A small contrastive audio-text model, trained from scratch.
Training: soap at rate 0.0023, 9900 steps, batches of 256.
Rows from block 2 of the text encoder, named by matrix and row number. Rows with one number belong to one attention dimension. Each number is 128 + 24 x the weight over its row's rms, rounded and kept within 0 to 255. All counts start at 0. After the name is the row's rms in percent of the matrix's.
# q: attention query, key and value (stacked) (text_encoder.blocks.2.attn.qkv.weight, 768x256, the q third), inputs 0-127
# k: attention query, key and value (stacked) (text_encoder.blocks.2.attn.qkv.weight, 768x256, the k third), inputs 0-127
q.220 102 [139 147 100 103 112 134 133 117 123 143 163 138 154 170 127 147 124 126 137 134 108 114 158 117 169 103 126 157 165 126 142 120 107 124 130  81  93  95 133 150 139 108  99  95 128 188 116 174 124 114 186 138 118 153 142 133 100 157 154 164 108 128 128 102 169 171 166 129 132 132 129 142 149 135 112 152 151 105 128 118 102 147 159 187 162 140 110 156 125 122 183 121  97 108  98  99 202  98 121 129 106 140 118 102 113 167 109 110 149 154 165 105 134 142 102 133 118 115  99 129 138 147 159 121 135 138  92 151]
k.220 097 [135 103 165 133 142  97  93 123 163  93  97  64 142 142 114 123 158 111 161 142 150  83 135 140 101 131  90 131 117 106 147 105 115 106 133 170 143 116 112 123 113 114 134 128 123 119 135 114 155 157 131 166 172 154 106 102 111 135 102 186  89 116  99 124 112 138 110 167 116 150 115 119 133 151 120 102 128 115 134 141 117 123 146  85 126 140 113 126  89 111 137 120 130 131 107 143 182 146 103 180 151 131 132  96 110  75 141 105 103 155 163 138 155 147 146 111 158 138  80 173 147 134 139 147 129  91 143 153]
q.221 097 [143 115 118 167 164 109 119 119 149 126 111 118 147 145 118 134 150 122 143 127 117 115 184 134 117 127 123 130 153 182 126 154 121 135 121 108 103 104 102 149 126 119 158 126  83 130  96 142 116 148 106 185 124  97 118 115 145 102 123 140 110 110 132 142 135  87  82 120 153 111 128 127 148 112 122 146 118 129 156 128 167 137 178 160 146 122 122 126  78 138 146 154 102 123 151 120 151 141 133 141  98  95 125 102 116 146 111  94 123 133 170 146 120 154  94 124  92 148 141 116 135 139 128 149 173 100 118 147]
k.221 096 [147 157 139 121 110 143 135 129 132 104  99 161 140 154 118 109 118 113 131 163 107 123 120 109 120 101 134  98 176  92  78 104 131 191 147 127 128  89 101  93 121 144 129 104 148 119 157 114 112 155 146 101 128 120  88 129 151 127 147 102 145 149  88 137 146 141 177 117 157 183 110 144 131 150 109 132 134 112 143 133 135 138  86 125 150 117 116 124 128 145 175 129 109 152 124 103 107  97 141  73 155 136  85  96 141 117 111 175 125 107 141 145 153 139 127 173 138  78 122 165 129 169 159 146 133  61 174 158]
q.222 098 [107 152 145 144 103 160 120 138 110 115 128 154 142 113 142 131 139 124 110 150 100 112  89 150 140 178 155 120 131  98 169 123 129 122 168 115 182 114 124 113 110 132 129  98 115 100 132 139 152  96 143 143 157 146  88 137 126 144 115 117 139 150 127  78  91 140 151 105 134 159 108 152 170 119 121 154 163 115 135 138 104 127 172 151 118 105 113 139 118 129 117 121 151 141 174 134 155 105 107 197 137 137 113 153  85  67 142 118 133 112 141 130 128 117  98 119 122 105 159 192 156  91 126  89 132 160 144 115]
k.222 099 [134 128 152 165 122 135 121 148 133 148  98 172 114 137 156 167 136 106 128 167 113 136 140 113 132 107 111 148 171 135  98 144 132 130 135 131 148 150  85 133  87 120  90 144 148 121  96 119 132 114  82 120 138 139 137 182  84  87 122 150 109 111 114 136 145 120 119 146 128  90 119 159 133 121 171 140 129 118 118 133 140 156 111  86  86 107 102 146 125 112  89 122 134  97 180 165 120 137 141 134 151 147 139 141 124 155 142 126 126 129 137 128 104 132 158  88 104 110 124 118 129 163 126 179 114 126 125 163]
q.223 106 [179 137 193 123 111 101 146 133 134 130 149 112 127 174 120 104 146 110 132 113 163 139 122 109 112 130 164 139 170 110 131 152 119 147 115 174  96 108 176 123 108  91  94 139 112 166 110 119 138 107 164 122 138 124 130 135 121 138 150 121 127 135 144 158 127 101 123  79 153 157  80 191 164 108  84 168 126 112 146 129 113 130  80 126 113 122 140 139  99  98 118 151 121 122 111 154 153 140 140 168 154 109 169 125 131 157 110 106 112 160  94 128 158 131 100 152 135 127 125 120  88 111 124 137 121 106  77 135]
k.223 110 [105 110 122 131 184 135 115 116 107 122 137 118  90 105 167 105 130  80 134 128 137 127 132 115 172 124 161 109 129 139 117 138 108 130 163 143 111 114  76 101 151 151 124 172 156  97 136 101 142 145  89 104 114 131  91 175 148 135 141 153 125 116  90 134 106  86 179 173 150  83 157 137 114 126 158 135 138 178 104 145 126 166 149  93 119 169 111 117 117 139 124 131 145 153 123  80 149 145  76 131 124 108 125 145 147  85 138 153 120  78 109 107 128 164 141 107 198 116 108 144 155 149  99 124 109 146 133 149]
q.224 095 [120 208  94 137 162 115 184 147 118 138 140 102 102 152 110 153 129 132 144 151 160 111 126 113 133 118 171 150 112 103 130 137  76 124 126 125 126  95 137 103 151 125 117 162 165 114 128  87 110 116 139 111 156  87 117  79 146 135 146 142  92 130 137 121 105 137 161 137 124 116 132 102 106 122 120 150 119 136  77 129 111 122 154 129 137 142 137  73 108 130 126 165 136 129 107 117 140 118 118 164 119 124 131  92 123 124 186 147 106 100 157 130 135 125 134  83 107 121 115 111 144 124 106 144 163 127 145 146]
k.224 086 [156 110 111 170 124 136 115 138 131 112 153 120  91  99  92 129 104 112  94 127 105 130 163 151 113  82 145 113 115 126 152 134 135 131  93 181 120  91 158 133  93 124 108 182 146 121  68 119 107  95  92 113  99 155 141 123  96 107  90 208 127 117 136 139 157  97 104  81 118 198  92 140 130 133 118 145 120 125 117 147 118 138 129 123  80 126 154 156 123 157 135 102 121  95 189 114 144 165 159 140 116 124 137 129 180 114 120 102 143 175 104 125 164 114 115 124 114 152 136 160 136 143 134 168 122 108 121 155]
q.225 097 [154  82 131 130 160 121 103 146 106 156 159 112 175 123 139 118 156 144 139 167 102 139 123 124 140 125 102 141 123 114  96  99 145 115 129 138  77 117 152 115  92 162 122  85 133 130 160 122 172  96 126  80 134 119 156 108 145 122 107 132 104 150  82 145 162 104 175 138 120 110 129 134 148 157 141 124 146 103 132 155 136 117 116 145 123 117 158 133 148 117 120  83 120 113 128 142 116 130 157 111 144 128 149 132 112 107 134 111 119 143 176 155 126 126 140 123  83 129  80 126 145 115 146 163 172 127  94 131]
k.225 097 [ 80 171 143 111 127 118  73 122 142 122 131 156 136 113 155 140 149  96 114  87 127 151 128 159 144 127  92 122 140 139 120 144 112 143 123 124 113 123 135 108 131 147  96 109 104 146 117  64 116 124 164 131 114  99 127 108 128 161 118  75 114 124 152 180 129 123 102 137 134 121 140 150 118 113 151 142 114 126 106 109 126  96 110 144 127 149 117 129 131 126 136 131 145 160 135 129 153 142  98 121 115 131 151 124  90 126 136  48 136 106  93 143 130 175  72 164 101 124 158 175 137  88 157 118  66 110 131  89]
q.226 101 [111 140  91 123 143 115 166 160 104 102 128 145 112  83 112 157 117 144 159 174 134 145 104 120 113  88  82 143 129 115  87 115 134 135 134 161 130 141 134  98 149 127  91 113 116 149 140 136 135 128  75 134 109 141 142 144 121 120 149 112  90 135 115 131 134 138  80 137 131 140 143 156 134 149 142 103 177 121 182 155  88 149 145 103 125 140 164 132 163 138 174 128 152 176 140 106 146 107 129 102 153 122 128 132  99 146 102  83 142 106 189 150 148 114 137  93 127  65 154 176 155 116 143 101 156 106 132 125]
k.226 104 [148 122 165 138 135 123 109 156 157 114 126 158 150 142 148 115 149 102  84 153 137 138 145 116 134 121 125 144 109 112 167 162 189 130 110 106 137  85 172 181  72 157 119 134 118 148 120 139 107 114 144 146 175 142  75 111 123 121  97  87 141 129  95 115 207 116 123 111 178 139 135 102 111 117  91 116 120 100 106 128 162 117 131 142 127 138  93 143 120 100 147 165 118 128 159 115 159 123 113 134 116  63 102 109 134 147  93 116 125 140 119 140 131 125 103 167 113 123 125 174 136 147 171 125  94 145 107 118]
q.227 096 [106 149 136 119 121 124 112 103 151 146 129 128  93 133 124 131 132 117 128 111 139 166  78 118 128 131 121 120 192 108 128 113 114  92 115 136 134 165  77 144 145 136 111  83 111  99 122 122 106 137 163 155 173 101  74 121 161 119  95 139 117  79 113  90 125  81 129  99 160 127 139 120 123 155  96 142 107 126 109 101 136 155 128 163 152 106  72 119 108 119 129 118 109 131 123 131 125 133  97 136 119 129 146  92 110 130 129 147 105 133  77 131 150 109 126 136 109 148 173 143 120 126 174 150 101 122 146 128]
k.227 101 [103 181 149 161 108 156 136 143 115 174 146 132 124 128 131 150 142 136 139 159  97 127 126  95  81 147 131 147  96  51 103 112 130 110 123 120 142  94 122 139 177 103 109 135 143 141 136 101  83 131  56 131 120 102  72 164  92 138 164 116 153 153  94 146  88 104 151 178 109 142 104  97 106 117 138 148 108 121 180 122 119 114 134 132  73 134 160 141 105 130 148 147 103 127 128  81 128 127 157 118  99 134 154 168 149 165  92 138 124 141 127 130 149 137 152 154 152 111 136 104 107 171 170 140 160 141 132 142]
q.228 101 [139 117 158 132 164 106  72 130 123 135 101 132 139 136 155 115  67 154 122 102 116 128 153 142 156 120 173  88 145 111 136 128 139 152 122 120 134  97 149 137 161 129 143 155 121 164 136 129 148 120 139 141 119 101 106 145 124 155  90 130 108 161 135 139 159 134 150 118 132 127 184 102 117 123 126  88 103 118 123 124 112 133 120 144 158 116  99 171 146 118 107 147  86 113 142 134 122 148  93 118 157  90 119 187 110 156  88 123 107 120 138 104  76 133 134 145  85 131 149 165 129 147 137 150 145  92 115 124]
k.228 097 [125 171 141 102  86 101 131 114 130 101 124 137  98  90 135 105 123 184  91 141 168 126 141 132 179 150  96 116  88 139 102 111 116 117 130 149 127 129  92 105 137 136 119 135 105 109 119 103 127 147 140 115 139 151 162 123 143 135 170 106 142 126 160  93 125  96 131 113 154 115 107 117 136 143 132 106 166 177 109 154 104 135 138  82 133 149 158 113 179 120 116 126 122 168 115 114 135 130 141  63 115 168 143 147 105 157 124 159 119 138 136 188 121 168 116 117 110 126 144 121 127 143 191 108 141 108 151 141]
q.229 095 [ 74 102 134 100 176 124 112 145 124 100 166 137 153 164 159 113  73 114 163 130 120 159 152 102 138 143 148 125 176 150 140 140 116 100 134 104  94  89 126 121 127 106 119 118 142 127 123 152 131 114 134 126 103 123 131 117 119 117  92 150 153 110 145  47 145 116 125 124  90 129 144 117 124  93 161 107 121 107 134 125 127 147 144 137 119  76 129 137  88 154 121 139 148  71 148 123 120 138 127 105 138 167 130 123 105 138 114 111 134 135 166 125 144 124 106 172 146 104 162 155 116 125  73 114 122 108 142 120]
k.229 093 [105  95  70 107 133 102 166 125 133 150  73 148  90 156 140 149 143 127 135 129 143 133 118  89 116 112 110 126 120 160 117  88  94 176 134 131  90 172 125 172 201 146 140 146 114 118 114 153 173 116 157  99 136 164 142 143 152 128 154 117 127  92 146 150 146 158 133 168 126 125 117 134 113 171 120 114 137 122 110  90 115 161  98 139 109 154 129 146 174 112 137 119 144 146 106 200 145 106 148 144 141 109 119 107 119 115 178 108 146 169 144 128 164 105 124  74 117 158 145  96 151 134 125 117  78 128 133 129]
q.230 094 [145 111 104  93 149 126 151 131 106 110 129 141 162 152 151 156 101 109 114 113 147  78  93 123 122 112 157 151 148 165 191 131 106 162 127 101 101 135  78 181 147 132 149 100 109  77 100 134 140 133 130 128 111 154 149 122 102 110 190 120 118 154 112 132 126 124 143 112 115 154  93 138 142 127 130 111 115  93 118 120 109 129 112 115 124 129  99  87 133 134  81 171  75 137 135 132 159 144 133 109 127 145 121 109 127 131  96 122 134 100 115 126 137 113 182 113 122 110 184 118 115 124 115 128 138 140 147 116]
k.230 089 [122 142 151 124 145 126 146 120 129 118 109 157  99 142 148 119 146  95 117 148 120 123 115 156 113 155 126 169  66 184  62 104 141 129 147 163 127  90 141 161 137 144  94 149 154  91 120 165 103 156 113 140 141 121  94  92 134 176 139 140 113 135 114 130 133 122 103  94 105 119 102 131 151 117 114 120 114  87 147 114 164 152 103 168 158 143 135 107 194 125 131 119 110 127 151  52  94 134 110  94 155 145 123 126 122 165 133 120 119 141 104  78 134 146 145 170 146 134 138 114  86 146 127 119 134 106 131 171]
q.231 102 [166 115 154 138 137 125 118 129 133 145 126 177 103 119 172 132 121 149 164 138  99 129 125 126 112 125 106 145 143 169 179 127 158 120 114 158 171 114 108 118 133 129  90 128 141 133 117 116 113 157 104 108 128 123 154 180  92  58 101 164 119 136 159 145 119 107 135  96  90 145 136 124  86 101 130 160 150 129 140 175 114 111 152 115 113 136  91 144 123 156 143 138 126 110 113 127 177 123 100 112 111 112 153 148 110 131 121 140 200 162 124 106 131 117 104 129 107 106 140 156 126 134 134  89 112 143 115 131]
k.231 107 [158 119 164 120 125 148 170  95 119 144 100 141 170 127 150 145 162 147 100 148 149 113 104 168 114 194 148 124 113 158  89 118 130  88 107  47 147 164 108 133  97  86 110 146  90 125 134 125 135  95  91 159 104 140 167 151 135 124 109 102 134 108 166 138 135 147 132 155 156 168 146 124 134 109 129 139 120 149 132  57 108 116 121 170 146  92  79 144 114 115 125 111 143 124  85  89 138 154  96 127 162 181  74 101 106 132 130 137 160 105 144 163 171 139 106 132 134 130 116 132 115 136 139 128 115 110 115 144]
q.232 103 [125 161 118  77 137 107 121 181 111 189 128 108 106 101 120 149 164 154 148 141 118 159 184 157 136 161 117 130 122 141 121 131 104 183 112 134 113 128 140 149 144 143 166 132 167 143 118 121 110 141 137 120 131 188 152 114 111 120  76 148 151 131 126 132  78 149 122 165 137 138 129  99 140 110 114 144 111 131 156 132 123 153 143 163 113 103 142 144 142 151 130  63 120 109 101 127 117 101 116 107 133  78  96 132 141 116 166 159 150 104 143 137 113 113 112 123 101 153 106 134 126 149 125 172 164 103 125 129]
k.232 097 [114 116  89 142 106  98 128  95 115  92 144 109 115 137 153 131 126 120 129 114 122  88 119 163 158  93 152 137 101 138 153 139 154  88  94 135 146 161 131 138 114 107 131 111 127 145 135  92 135 105 157 107 127  77 134  94  79 112 109 133 119 151 129 114 107 182 122 101  81  94 148 163 128 145 106 114 107 119 120 128 108 168 126 133 138 156 122 143 117 118  90  87  91 121  98 117 120 129 157 179 127 168 101 147 119 135 100 128 129 116 164 158  84 175 165 142 121 126 141 121 138  97  99 150 174  95 167 118]
q.233 103 [125 120 139 145 117 116 165 159 118 133 101  98 100 117 131 100 152  80 141 129 163 140 142 103 143 127 106 142 129 136 169 155 132  97 126 135 115 128 124 171 153 115 104 112 111 157 141 116 159 108 127 105 141 145 104 151 140 106 157 102  96 157 136 152 143 101 166  99 165 119 138 128 112 124 107 136 162 122 137 108  83 130  67 179 145 106 124 141 150 110 151 105 191 152 142 114 120 136 151 136 169 119 154  99 140 121 147  89  96 110 123 130 139 137 133 126 103 111 116 108 134 116 148 140  78 155  81 132]
k.233 107 [142  97 107 147 126 132 133 127 167 151 136 154 133  79 125 164  92  98  99 130 113  86 119 129  92 131 156 114 139 161  85 140  88 133  84 150 143 153 117 111 103 103 114 133 125 132 140 117 125 153 107 113 108 157 149 186 164 112 162 123 124  98 148 140 109 109 113 107  97  74 122 121 131 118 146  98 118 143 134 129  90 129 124 125 149 143 109 121 131 177 168 140 117 150  81 140 167 139 105 142 123 131 113 109 128 115  93 113 144 165 133 133 145 139 101 125 128 172 117 177 127 121 111 131 162 173 138  69]
q.234 102 [136 145 115 149  98 149 148 134 108 151 129 177 123 116 104 118 126 102 126 121 136 113 155 118 179 123 140 172 122 121 133 172 157 104 114 138 120 105  58 102 121 112 117 116 128 139 138 141 160 123 127  60 116 167 113 135  97 129 134 106 138 137  92 137 100 124 132 135 145 164 158 132 109 106  85 139 171 132 196 108 169 164 101 156 121  82 137 119 136 147 143 138 112 124  95 120 131 139 124  99 165 114 108 116  91 112 158  71 156 104 106 102 112 141 142 156 129 125 119 124  99 123 145 134 144  93 130 120]
k.234 102 [ 96 108 128 119 123 134 116 126 143 116  92 164 146 123 117 125 116 108 143 146 111  99 136  97 123 150 117 136  84  80 112 156 137 135  70 140 144 128 126 149 136 125 122 127 139 160 127 123 118 122  80 134 109 110 156 149  83 135 156 107 106 113 129 105 110 182 121 167  90 103 142 172 139 100 175 109  96 136 129 130 109 103 135 162  98 146 115 166 136 116 126 107 119 134 101 104 115 102 127 145 127 130 169 160 119 141 131 118 136 133 109 132 129 193 131 114 109 124  74 104 109 160  95 126 114 129 121 142]
q.235 100 [161 136  86  97 118 164 154 130 150  95 162 150 112  97 165 119 166  95 153 122 124 122 102 114 161 106 108 113 132 123 158 146 105 125 151 142 164 125 121 107 141 111  96 143 141 165 188 180 132 125 115 100 145 165  95 117 104 135 154 134  71 169 142 100 140 109 163 136 107 120 114 110 171 119  82 135 145 135 139 141 146 130  71 153 107 108  99  99 160 116 125 132 133 104  95 155 131 173 113 148 123  87 137 121 112 148 120 143 141 117 102 196 127 116 118 111 152  98 121  92 152 147 146 133 112 127 133 128]
k.235 099 [122 116 169  99 139 125 143 137 137 148 121 149  99 115 135 138  97 128 128  94 117 117 184 156 169 195 180 140 128 121 115 144 135 151 139 122 188 145 132 115 120 136  83 171 157 108 117  97 137 141 140 151 163 100 103 155  92 120 153 148 104 104 125 115 150 107 108  88 127 114 134 125 135 158 152 109 119 130  97 106  72 155  99  80 130 179 146 184 104 129 105  96 101  99 138 125 145 141 159 143 126 148 170 110  96 159 124  86 120 127  78  92  91 121 121 124  87 132 105 104 150  92  92 160 139 111 124 119]
q.236 107 [109 114 154  92 173 109 116  88 161 121 120 115 137 156 108  79 130 107 189 133 128 154 133 118 144 117  83  79 117 175 121 129 151 118 121 141 151 162 167 130 145 143 138  75 147 152 140 177 144 145  98 130 147 122  88 114 157 147 110 122 191 131 140 133 147 101  96  99 144 117 113  89 108 126 117  88  74 132 143 119  92 143 137 139  89 138 124 171 136 136 135 147 109 124 115 158  78 108 144  99 153 105 115 140 137 149 145 108  91 107 113 150 100  86 135 141 143  99 148 149 100 147  98 117 158 147 113 141]
k.236 121 [116 177 100 157  93 145  98 136 102 141  93 146 172 114 159 145 124 142  89 162 147 108 125 142 111 145 117 143 173 131 124 111 154 143 112  93 123 119 163 164 155 168 166 123 136 123 111 156 113 141  97 101 119 114  78 143 137 176 142 109  96 129 126 119  87 122 146 123 124  97 136 106 159 129 106 102 132 125 116 149 116 158 158 148 161 139 100  80 105 122  85 126 149  91 110 145 138 131 139  83  82 119 106  91 139 175 118 152 145 141  93 141 114 157 126 135 148 111 133 133 120 151 134 124 122  90 177 124]
q.237 097 [127  68 122 124 120 150 123 131 141 169 136  74  93 104 152 100 140 125 145 121  78 137  99 132  99 119  81 152 121 123 103 128 164 123 129  82 124  82 188 149 103 134 138 144 175 128  95 110 106 127 142 164 113 137 144  88 152 129 121 111 161  78 161  81 132 146 129 127 161  60 163  99 110  78 117 100 144 112 139 148 148 122 119 113 107 109 123 116 156  69 163 131  90 112 115 106 105 132 145 106 134 145 155 111 121 132 130 134 150 169 141  72 150 125 120 111 156 113 141  96 128 130 105 145 119 118 173 137]
k.237 095 [172 155 137 119 140 136 132 112  75 124 112 150 106 111  95 122 116 103 131 140 139 132 121 113 100 128 151  97 128 102 131 165 103 105 143 112 103 176 100 102 122 139 146  97 152 142 127 111 166  98 147 108 141 120 121 120 117  86 119 127 131 133 144 110 119 154  84 130 114 162 124  92 152 125 102 140 121 119 135 126 155  70  89 109 134 141 112 149  65 122 122 151 144 158  90 169 156 162 129 124 129 108 135 139 123 119 102 143 148 141 104 120 146 155  82  95 127 108 123 152 105 130 126 146  92 134 129 148]
q.238 096 [145 110 176 130  85 116 115 163 119 109 139 132 169 113 121 119 106 165 106 171 182 154 114 128 122 144 149 168 164 151 120 112 115 146 115 122 128  86 137 116 155  99 113  95 146 135 170  86 155 122 149 118 125  98 100 164 103  95 131 134 131 147 153 129 171 154 115 172 143 118 121  75  99 161 136 178 169 113 131  65 119  81 157 142 149 144  95 146 157 113 119 132 114 100 104 147 108 132 136 123 139 145 157 129 127 149 140 127 129 113  98 126 164 120 150 142 198 104 133  79  95 119 138 120 121 168 123 143]
k.238 091 [177 113 124 109 137 149  83 130 163 147 152 126 132 132 116  98 102 122 114 112 135 117  84 114 101 139 132 149 149 132 154 113  91 119 143 120 128 145  95 130 128 157 114  84 116 162 122 149 150 103  77 124 105 133 115 149 128 181 137 130 131 101 107 115 142 156  99 109 127 123 142 151 119 120 132 121 125 146 165 141  99 140 138 171 122 125  93 135 108 134 149 154 123 124  97 109 135 170 106 137 125  82 151  99 126 103 107 154 148 135 109 159 144 198  94 164 107 171 129 110 106 118 144 146 118 154 129 191]
q.239 100 [150 120 126 129 110 111  90 177  91 117 147 141 128 108 108 155 134 133 169 143 116 131 113  97 110  95 175  86 151 147 129  77 123 188 167 126 137 137  93  86 108 129 122  72 140 115 118 126  96 136  95 104 163 142 155 141 125 126 163 120 134 151 103 160 183  96 125 143 145 107 140 136 156 110 130 102 123 138 178 171 159 168 103 142 113 133 108 120 158  95 155 125 108 137 133 142 167 151 107 164 106 187 109 133 142 129 144 117 125 135 136 109 141 123 132 167 129 100 102 158 131 130 115 145 127 126 129 149]
k.239 096 [111 156 166 117  90 103 131 140 145 129 187 159  95 110 107 116 131  96 137 160 142 142 135  95 134 107 126 102 142 158 100 153 172  75 176 130 160 129 130 157 121 156  91 155 138 156 160 133 105  57 119 123 132 143 145 141 149 122 132  98 153 143  92 122 151 115 112 117 134 115  98  85 148 176 108 138 131 120 154 125 116  88 108 189 123 127 150 131 161 149 138 111 118 160 134 130 159 169  88 119 157  94 126 138 118 127  68  82 140 129 117 105 129  95 111 114 139 147 136 157 132 128 132 106 117 143  81 125]
q.240 092 [148 158 108 122  89 132 139 134 122  86 160 141 135 135 149 133 154 106 102 137 113 137 104 142 136 154 104  83  94 146 143 105 117 145 124 159  75 162 129 134 171 112 125 148 107 132 180 101  81 118 184 120 108 161 100 188  92 133 113 136 110 121 128  87 113 116  97 144  99 108 138 121 113 139 157 117  81 102 105 103  81  96 159 137 119 126 109 151 162 116 205 142 130 156 154 154 148 103 152  78 123 130 123 116 126 139 144 107  88 146 127 145 117  90 145 104 180 122 107 133 132 128  91 138 123  84 132  75]
k.240 088 [ 97 142 133 128 115 131 141 140 126 117 126 141 122  93 196 119 144 118 109 114 169 127 130 161  93 180 143 112 114 126 146 125 128 118  90 114 153 111 139 136 154 161 140 163 178 124 140 160 123 121 134 117 168 142 175  99 114 119 106  88 120 135 123 144  91 100 116 121  91  89  95 143 168  99 171 104 144 106  69 114 103 121 121 130 141 113 127  95 133 116 128 129 207 115 153 122 148 125  74 123 153  97 145 171 145 162 133 162 121 131  80 119 153 126 131 146 133 136 121  94 153 108 115 140 175 145  95 113]
q.241 092 [119 102 139 141 122 148 114 152 104 142 132  98 126 109 137  89 127 127 113  96 141 124 147 151 116 144 119 127 143 133 141 110 115 104 153  85 119 150 111 113  93 129  78 163 126 121 164 170 109 131 144 148 100 119 172 152 137 130 119 117 138 152 143 105 132 155 104 113 108 137 106 154 183  84 166 151 111 107 108 136 149 130 178 136  91 143 137  90 136 154 155 164 141  98 100 150 130 168 110  98 141 118 127 162  99 140 154 113 153 121 112  91 152  87 103 137 128 115 145  81 124 149 126 131 123 139 152 112]
k.241 099 [152 128 118 147 136  94 116 114 130 170 151 120 133 113 152  67  88 139  77 142 144 124 144 122  96 122  93  87 100 153 130 102 123 129  95 103 157 171 147 141 117 120  88 137 203 114  82 106 140 166 106 115 130 145 133 169 150 118 119 116  98  91 128 109 160 117 106 120 120 148 136 126 127 161 141 145 120 133  78 106 134 141 125 127 145 141 148 118 140 105  96  70 132 149 158  97 173 184 146 106 108 157 124 123 154 148 113 143 126 125 129 138  96 154 134 159 128 168 130 126 146 133 116 120  98 182 156 166]
q.242 106 [148 143 133 136 130 123 157 147 144 128  97 124 149 124 146 136 112 155 111 171 121 152 172  98 132 188 133 119 152 109 131 109 169 151 167 146 134 116 100 148 143 124 148 135 133 171 132 146 170 148 117 143 139 172 127 185 139 139 131 133  90 125 116 139 136 164  91 142  96 150  84 113 161  91 126 161  72 131 110 126 165 101 112 122 174 127  97 170 143 126 156 132 154 115 112 169 137  93 121 145 144 125 156 111 137 124 146 100 110 141 150 179 103 138 129 113  79 147 110 175 109  83  98  95 120 121 109 142]
k.242 104 [134 102  89 130 142 150 124 107 128  92 113 184 163 139 133 128 104  86 111 108  95 127 149 141 144 124 100 128 172 158  89 121 136 121 137 110 122 123 122 140 110 143 101 145 161 123 140 141 123 111 179 169 123 133 110 189 141  98 113 125 143 132 122 121 113 156 161  80 150 119 166 148  77 144 113 106 124  76 127 100  96 131 141 132 152 109 141 142 148 101 128 116 139 132 134 137  97 125 124 126 107 165 166 156 138 138 108 176 121  63 108  99 113 121 153 125 153 129 159 153  88 115 151 112  93 155 106 103]
q.243 101 [173 183 141 149  96 133 145 114 154 203  86 151 121 153  96 155 108 120 127 111 113 167 138 119  86 122 137 112 126  95 135 153 137 119 113 117 141 179 137 111 124 137  94 128 100 171 166 126 107  95 103 117  93 157 141 132 105 157 106 136 116 124 128 113 156 151 111 131 132 141 144 121 124 165 122 112 131 163 159 114 139 166  80 151  99 143 105 121 111 144 131 160 119 138 153 107 122 102 163 120 159 115 111 144 115 133  99 120 135 113 109 155 147 129 101 125 143 132 177 143  97 154 151 111 143 100 149 174]
k.243 101 [ 97 127 131 154 138 132 133 133 117 140 172 121 119 145 124  58 117  93 143  98  98 152 143 101 149 123 120 124 120 153 110 105 169 135 160 119 128 141 140 154 165 140 119 125 134 111 164 105  84 135 210 121 146 125 125 149 100 120 151  99 135  95 154  97 122 189  96 138 137  77 109 107 101 124  98 127 124 134  85 155 110 126 148 127 130 123 135 154 121 156 103  97 123 146  94 127 137 152 124 116 173 166 147 114 125  91 130 143 132 168 138  91 126 159 149 110  98 138 152 113 136  93 153 147 129 108 143 120]
q.244 095 [158 149 123  60  85 150 112 138 112 159 180 130 117  89 146 135 133 125 104 160 144 140 111 142 117 136 113 124 139 116 134 151 144 107 103 104 128 131 121 117 109 109 109 106 123 141 141 115 154 144 137 138  89 142 113 151 119 164 135  91 128 146 141 130 162  74 146 147 121 134 153 106 171 129 123 145 114 158 141  92  81 110 119  98 120 111 160 142 141 124 134 141 114 141 147 122 141  82 111 138 152 131 150 120 124 150 171  82 109 148  69 131 158 123 125 167 182 105 117 151 128 116  93 127 124 142 160 127]
k.244 097 [154 137 182 134 152  86 142 174 116 139 139 108 107 109 154 120 155 105 129 120 157 166 121  98 150 144 119 122 161 100 199 131 124 129 153 148 132 117 103 148 122 166 177 111 187 115 123 108 102 137 146  90 128 119 103 128 129  97 128 133 131 156 139 114 114 107 114 114 110  82  69 148 157 162 135 136 155 132  96 103  80 147 126 119 135 122 156 113 120 138 140 156 165 156 143 132 174 127  81 126 141 121 116 136 100 103 123 116 169 127 141 113 127 106 105 134 150 142 153  89 108 168  83 112 109 191 146 134]
q.245 088 [ 95 114 121 161 138 134 138 122 123 163 163 132 119 157 134 100 100 149 134 135 105 121 130 166 107 117 151 143 147 138 124 108 101 144 132 160 127 129 123 136 176 157  96 106 126 133 100 143 146  94 143 136 122 121 158  97 128 125  87 153 122 121 144 135 117 136 170  93  97 123 139 145 122 118 142  98 141  94 144 127 152 169 170 120 130 102 123 145 127 149 151 128 157 116  98 123 151  73 124 130 159 103  87 165 125 120 116  77 153 116 113 143 147 113  89 144 140 120 134 114 119 144 153 110 135 135 111 134]
k.245 095 [127 160 127 157 117 151 121 159 148 129 126 102 118  93 127 110 103  93 137 154 154 120 163 100 107 131 161 134 143 106 167 127 135  87 150 133 136 132 129  97 169 152  95 113 113 115 122 125  84  96  85 148 134 160 159  87 118 145 124 157 128 105 134  94 105 155 141 147 145 152 112 189 181 123 110 119 143 159 106  87 143 121 149 125 121 155 124 189 111 101 101 150 137 111 116 126  98 136 102 170 142 163  94 130 166 118 163 164 117 155  86 107 127 116 135 135 168 135 114 131 142  90 105 135 158 110 157 123]
q.246 095 [ 92 141 131 189 161 114 118 135 126 164 162  73 147 121 154 137 138  85 105 127 132 110 113 134 139 164 133 136  91 159 139  88  84 123 118 112 120 133  94 139 144 147 145 158 129 146 133 119 136 146 132 131 207 110 129 116 159 109 111 132 110 135 108 166  93 103 116 125 172 122 121 139 110 109 145  79 120 119 133 139 149 131 141 125 135 135  90 112 109 162  98 170 103 142 125 122 115 134 172 133 126 109 136 112 131 120 142 126 126 135 140 107 122 110 117 100  85 108 128  97 104 146 146 133 133 150 135 137]
k.246 091 [108 108 185 110 134 128 128 126 121 104 135 118 119 151 149 151 105 150 146 128 111  88 129 197 125 120 121  65 115 125 102 164 107  90 155 108  90 158 157 110 158  94 123 145 135 120 116 123 133  96 106 164 101 163 138 138 110 123 119 110 183 124  89 160 103 153  95 133 119 177 129 115 125 114 149  92 125 119 142 153 135 114 102 129 157 149 108 142  90 127 164 130 116 117 159 136 113 158  91 113 154 147 100 162 146 131 123 160 165 165  94 140 135 141 103 143 124 152 144 106 152 139 107 102 126 121  99 113]